{"arch": "unet", "model": "segmentation model", "dataset": "single toy objects rendered from many sides on busy backdrops", "train_examples": 50862, "image_size": 48, "crop_scale_min": 0.8, "horizontal_flip": true, "translate": 0.06, "num_classes": 8, "norm": "batchnorm", "hidden_act": "leaky_relu", "pixel_unshuffle": 2, "widths": [64, 128, 128, 128], "blocks_per_level": 2, "block": "plain", "attention": false, "upsampling": "nearest_conv", "init": "xavier_uniform", "optimizer": "cautious_adamw", "learning_rate": 0.0014, "beta1": 0.9, "beta2": 0.98, "eps": 1e-08, "max_grad_norm": 1.0, "max_steps": 8700, "batch_size": 512, "epochs": 87.6, "lr_schedule": "wsd", "decay_fraction": 0.3, "final_lr_fraction": 0.05, "warmup_steps": 260, "weight_decay": 0.3}
Rows from block 7, named by matrix and row number. Each number is 128 + 24 x the weight over its row's rms, rounded and kept within 0 to 255. All counts start at 0. After the name is the row's rms in percent of the matrix's.
# conv: 3x3 conv (model.mid.1.conv.weight, 128x128x3x3), inputs 50-54, a 3x3 kernel for each
conv.15 103 [117 155 105 156 154 102 127  98 155  98 106 126 109 109 116 106 114 143 175 119  95 151  68 114 148 116 171 104 103 125 133  98 128 107 136 135 120 119 104 110 108 109  93 115 140]
conv.16 103 [137 118 100 154 137 153 175 141 107  58 122  83  70 117 127  77 116 114 167 130 138 150 143 108 152 134 119 101 119 109 129 117  97  84  88 114 144 125 108 136 107 114 126 100 123]
conv.17 095 [124 127 128 156 123 109 165 117 149 102 116  95 102 112  85  85  92 108 196 160 185 153 132 128 147 172 154  86 129 113  86 106 126  99 102 121 105  99 101  96 104 114 105 128 131]
conv.18 108 [111 110 128 102 128 119 136 140 124  96  98 131 133 124 127 164 130 134  73  89  77  96 146 114 100 147 104  63  63  97 103 144 146 135 126 111  72 102 143 113 132 144 140 128 137]
conv.19 101 [144 135 139 118 103 116 177 156 120 143 147 120 131 126 127 162 142 157 103  86  88  89 138 116  68 113 100  87  91 119 109 112 141 124 131 132  77 107 135 100 123 145 109 114 152]
conv.20 098 [125 114  86 151 134 103 170 129 130 128  96 111 147 117 134 135 125 106 137 109  86 134 105 107 145 140 143 149 114  84 141 134 125 159 117 113  94 101 109 107 100 110 110 102 129]
conv.21 108 [141 124 104 122 119 154 132 128 126  99 142  85 106 115 103 133 128  87 154  84 114 152 106 158 150 108  92  76 102 111 154  95  83 136 135 103 128  98  99 148 134  87 142 130  66]
conv.22 070 [123  81 114 113 115 133 140 160 118 121 134 113 137 121 138 165 133 153  75  51 128  84  97 133 134 161  98  79 119 129 125 129 129 137 127 117  86  80 161 106 108 157 115 117 129]
conv.23 105 [133 115  87 111 147 116 116 138 115 151 119 114 136 119 101 124 137 139 131  89 102 132 129 138  91  94 125 129  74 107 153 131 142 124 110 108  93 103 110  99 120 129 101 122 162]
conv.24 102 [139 135 121 144 140 105 153  92 136 139 139 128 110 119  95 115 122  72 118 148 134 145 104 120 112  81 139 142 128 127 129 139 105 139 144 137  99  95 109  96  94  93 103 106 116]
conv.25 099 [110 148 128  90  93  83 126 118 104 142 118 147 128 101 136 156 111 151  89  75 143 107  97  69  95 100 126 127 106 155  90  97 173 135 119 134  96 111 112 107 111 116 109 114 106]
conv.26 107 [179 184 162 126  91 104 100 125 148 145 117 142 118 131 101  98 105  98 151 141 107 135 119 117 119 105  98 121 103 124 134 127 157  92 113  78 118 129 114 116 124 118 111 112 105]
conv.27 118 [ 90  97 140  85 120 108 125 122 130 122 121 127 144 116 125 155 119 123  54 110 125  70 150 115  94 151 138  76  73 133 109 135 123 138 122 122  48 110 153  87 116 139 138 122 124]
conv.28 102 [115  98  81 126 143 103 138 134 140  99 125 169 111 114 147 153 123 146  91 104  96  82 113 104  93 119 105  97 124 166  99  96 151 146 109 107  89 105 121  99 115 117 119 130 147]
conv.29 100 [148 131 145 130 142 136 142 141 136 135 120 123 123 112 132 148 114 109 116 111 128 134 101 114 110 138 114 155 125 103 148 126 116 144 101 113  85  97 113  93 100 107  94  89 100]
conv.30 100 [135 134 146 174 131 138 181 130 132  97 129 112 100 122 115  77 141 148 110 111 155 117 109  91 113  71 129 117 105 104  97 114 105 123 111 128  89  85  83  94  89  92 110 113 113]
conv.31 111 [110 131  87 102 120 117 118 106 145 109 147 148 135 140 136 120 114  82 156 124 118 155 133 160 125 112 108 132 130 155 145  99 127 128 132  87 155 145 116 142 126  99 133 110  89]
conv.32 098 [114 117  98  82 112  81  67  97 136 112 107 148  94  66 109 150  79  75 109 150 115 125 143  88 130 129 116 134 130 131  91 113 116 121 113 121  94  96  96  96  99 103 142 140 132]
conv.33 104 [129 151 165 112 143  82 104  99 106 146 165 145 125 125 113 163 125  95 120  98 164 119 102 112  69 102 131 112 141 123 146 102 170 134 120 146  98 102  80 101 111 110 117 116 128]
conv.34 071 [100 102 100 110 103 146 154 139 133 135 110 101 123 126 121 132 150 135 114  98  72 134 137 149 170 155 101  86 101  77 143 143  84 120 142 125  91  59  54 132 113  83 142 143 100]
conv.35 102 [113  96  97 105 149 144 140 137  99 120 119 127 125 141 119 142 120 122  67  76  70  90 124 110 108 111  94  68  94 115 115 142 119 121 121 105  68 124 131 107 131 141 116 128 152]
conv.36 108 [103 122  95  93 134 117 125 120 141 155 135 124 163 133 120 152 131 118  69 124  94  82 141 148  81 101 104 138 116 120 117 123 132 125 117 112 110 124 144 106 123 151  91 107 139]
conv.37 114 [170 137  93 128 109 153 142 120 164  96 126  78  81 130 109  96 170 123 159 112 100 152  97 124 169  98 120 125 115  79 123 122  96 119 136 105 143 125  92 143 126  99 156 132 113]
conv.38 108 [144  95 175 151 136 141 155 145 127 144 118 118 123 122 128 138 131 135  68 132 107  71 112 110  75 150 119  78  97 114  98 120 118 139 110 128  79  95 143  96  93 141 102 101 137]
conv.39 098 [132 131  92 115  96 123 105 156 169 107  91 140 137 140 116 132 151 118 130 124  94 122 133 151 102 121 120 144  97 141 121 116 120 130 150 103 122 125 138 105 115 136  84 103 132]
conv.40 105 [128 122 146 116 140  98 120 119 124 117 153 175 138 126 120 162 132 121 112 101 133 109 152 158  78 115 113 102  80 165 137 136 147 142 112 123  81 102  94 108 106 117 116 122 138]
conv.41 109 [128  96  72 107 114 120 127 133 110 106 127 128 143 136 125 136 141 122 123  87  81 128 116 148 135 151 132  88  78  96 160 120 121 132 136  90  96  79  76 130 114 100 146 137 102]
conv.42 100 [161 114 141 134  90 125 107 106  71 116 125 122  96 115 123 118  99 144 101 103 130 114 105 126 149 142 109 115  96 100  93 110 146 143  94 128 111 116 146  93 112 145  89 122 133]
conv.43 106 [107  97 140 132 147 140 136 106  92  83 104 105 144 135 107 139 155 115  96 112 106  99 117 143 111 115 157  63 109 125 121 135 143  93 136 155  92  88 120 112 109 144 100 141 153]
conv.44 098 [130 149 159 149  98 120 160 156 130  93 147 141 104 119 108 102 112 150 176 104 137  97  98 154  97 113 121  54 105 141 135 137 139  94 127 121  88 112 109  91 120 110 131 144 166]
conv.45 099 [117  98  85  87  88  98 119 170  99 115 104 117 157 108 142 144 122 169 125 107 104 121 121 107 118 105  66 111 113 152 129 117 160 138 109 122 126 131 156 122 132 133 110 118 114]
conv.46 111 [117 102  74  98 130 104 141 156 122  98 124 139 139 126 142 178 132 148  81  85  83  99 139 115 101 134 122  70  78 132 115 112 129 146 125 120  73 127 141  90 130 142 115 130 146]
conv.47 113 [118 110 159 137 124 122 147 134 134 122 136 128 119 123 120 139 138 136 113 130 135 100 154 121  71 122 100 105 136 129  85 108 137 142 133 128 118 139 145  89 116 134  47  71 100]
conv.48 101 [127 114 115  97 129  92  61  63  81  99  88 120 149 119  84 156 139 100 118 132 108 152 135 112 130 139 167 167 108 125 124 130 102 147 129 123  94  98  99 100  93  94 100  96 108]
conv.49 104 [148 149 131 105 102 118 114 126 151 115 132 135  99 124 115 110 113 132 166 112 119 154 118 139 155 118  58 126  96 127 143  94 125 143 108  72 148 134  95 142 119  77 142  99  78]
conv.50 105 [130  88 114 115 144 133 141 145 125  76 140 120 114 137 112 133 114 101 107  84 133 109 129 125 137 131 105  37  74  89 106 130 117 135 145 138  75  82  86 123 117 109 156 150 140]
conv.51 105 [ 88  93  79  88 146 149 101 122  79 123  98 114 149 106 135 157 113 126  83 103  83  83 137 128 109 153 138  94  84  72 136 143 138 126 142 131  82  89  95 112 130 128 132 154 158]
conv.52 077 [150 155 102 111 129 154 142 155 138 126  99 103 116 128 112 134 129 131 181 101  38 162 117 126 145 109 109 104  94  79 139 103 106 130 129 116 115  87  47 135 120  97 145 134 139]
conv.53 104 [106  82 128 106 102  99  94  96 136 119 122 167 115 104 134 101 128 154  75 144  57  91 162  91 114 141  92 121  95 126 114 142 102  82 116 160 103 114 101 114 118 106 113 118 122]
conv.54 098 [103 141 129 121  71  98 173 129 116 149  97 140 128 126 103  94 144 145 118 142 106 103 140  92 102 134  88 182 130 120 121 109  90 100 129 131 113 131 146 111 115 139 117 109 138]
conv.55 094 [121 124 148 146 110 109 154 147 125 136 122 115  87 116 140 107 162 185  70 106 112 103 146  96 105 127 106 107 140 100  96 103 122 121 112 137 113 107 115 111 112 122 120 140 117]
conv.56 109 [162 148  67 144 117  77 136 131 118  68  93 102 136 144 102 130 145 148 145  97 106 135  84 124 148 112 137  93  79 108 142 121 117 129 112 126 110 101  91 115 111 115 107 108 132]
conv.57 104 [101 104  92  96 133 161 144 137 119 128 101 103 121 113 127 125 114 107  80  90  68  78 115 102 120 135 110  92 111  85 100 131 107 137 122 115  77  95 122 102 108 131 126 105 143]
conv.58 095 [105 128 118  73 119  98  56 116  94 140 141 123 161 117 124 152 103 155 117 134 145 115 137 162 110 183 161 166 145 126 155 122 131 134 100 136 100  97 113 100 102 107  88  98 103]
conv.59 109 [104 112 111 100 128 122  96 117 119  94 105 131 132 115 119 129 133 131  79 106  91  89 116 118 115 159 137  93 109 113 123 127 123 123 152 139  74  83 118  97 104 137 128 136 138]
conv.60 062 [127 115 124 103 147 136 126 115 126 146 113 140 157 131 155 153 144 153  69 107 103  84 115 128  80  85 136 120 120 146 114 131 153 128 126 130  94  89 134  92 114 139  85 106 132]
conv.61 102 [117 132 133 101 111 132 167 123 116 115 139 146 140 109 122  89  79 120 157 141 153 112 138 118 115 162  70 144 160 132 126 127 111  84 101 121 100 131 143  92 108 105  91 101  93]
conv.62 103 [152 124  74  70  85  90 123 152 126 112 123  91 166 145 102 174 141 120  93  63  93 103 114 144 131 109 145 108 134 108 153 158 137 122 105  92 101  96 108 106 104 119 113 112 123]
conv.63 094 [ 95 111  80 164 144 135 156 123  88 134 160 130 143 154 122 102 152 125 149 114 134 137 138 126 111 140 137 111 140 137 133 125 114  95 122 120 111  99 100 111 104 104 112 113 102]
conv.64 095 [103 103  89 106 131 169 103 119 105 115 100 137 109 131 133  84  71  90 133 137 159 123 152 104 111 137 122 108 151 120 114 119  95  95 126  94 116 123 132 100 100 115  98  90  91]
conv.65 102 [109  75 118 138 131  93 137 148 119 111 111 158 102 115 162  95  86 148 119 114  90 122 113 108 150 120  84 134 127 128  80 115 135 135 125 123  99 107 137 104 112 105 127 117  99]
conv.66 105 [128 192 113 125 141 124 176 107 121 131 122 111 159 138 127 126 129 137 135 113 141 140 113 172 115  96 157  58 133 128 175 145 171 125 119 149 103 118 121 104 118 128 128 113 131]
conv.67 099 [132 106 156 163 124 141 172 134  97  83 142 132  75 123 123  93 158 149 143  86 163 118 146 173  91 132 133  65 137 137 120 137 130  81 126 144 100 107 117 108 103 113 110 117 122]
conv.68 102 [119  75 155 161 116  98 136 150  98  85 136 138  49 127 119  94 129 163 121 118 155 113 136 137  94 108 101 103 122 127  78 150 145  96 121 150 124 126 153 127 122 148 116 121 141]
conv.69 084 [127 130  73 124 135 143 152 142 156 115 108  89 124 120 101 119 168 129 159 107  67 158 128 141 161 124 109 118  95  83 142  97 102 123 136 116 126  83  43 150 125  85 156 130 104]
conv.70 110 [114 104  96  71 127 119  99 117 106 136 115  82 150 134 109 150 125 107  73 113  96  98 151 133 117 136 118 108 106  76 167 166 113 138 133 119  89  95  95 114 116 105 121 136 116]
conv.71 112 [147 138  84 115 136 137 128 142 139 123 105  71 125 130  94 129 149 126 141  99  61 144 118 127 150 112 122 108  69  27 146 134  94 117 131 110 116  91  61 135 126 110 132 146 148]
conv.72 085 [101  62 121 110 124 133 166 140 118 129 133 127 132 152 135 140 112 134  52  81 116  95 130 132 109 116 105  80 117 128 108 138 135 132 109 110  71  83 136 120 113 143 123  98 124]
conv.73 105 [ 93 106 114  96 123 125  87  90 132 108 123 126 145 125 113 129 127 113  80 126 100  89 120 125 129 144 128  99  86 114 134 136 135 115 133 148  79  92 128  93  99 132  85 107 131]
conv.74 113 [159 131  72 129 101 127 148 148  82  99 121  98 113 130  90 127 139 107 161 122 108 149 112 164 173 112 141 107 117  93 127 118 122  97 122 118 135 114  86 133 123 105 111 121 106]
conv.75 101 [105 105  89 158 102 111 151 121 101 104 119 107  88 152 108  80 143 139 124 125 108 124 135 106 126 101 141 124 118 119 116 125 121  75 122  98 133 133 162 112 120 144 107 105 121]
conv.76 106 [ 99 137 151  84 140 119 117 139 130 176 167 135 166 145 111 169 113  97 137 130 169 140 156 194  95 120 122 168 166 134 142 151 108 134 116  81 146 122 135 130 111 107  92  91  99]
conv.77 109 [125 106 155 131  93 149 125 133 158 136 145 108 100 114 117  91 132 128 129 129 154 157 127 116 147 115  88 163 170 175  88 135 104 142 124 167 127 129 137 114 112 118 118 129 131]
conv.78 101 [ 95 112  63  87 121 156 115 114 119 110 101 103 141 113 106 151 128  98 104 103  60 122 142 139 145 141 136  99  81  78 131 152 142 139 145 139  57  72  60 119 123 109 147 147 155]
conv.79 076 [135  96 146 144  99 114 139 128 126 129 137 121 135 134 102 143 108 102  76  98 119  89 128 122 100 126 114  65 138 115 122 145 114 145 127 122  83  86 132 103  80 135 103  93 124]
conv.80 098 [142 112  84 126  95 143 163 144 115  88 134  79 102 145  94 115 144  95 175  83 104 151 108 136 162 116  92 117 115  87 128 102  94 116 134  77 148 132  91 145 133  87 131 127  66]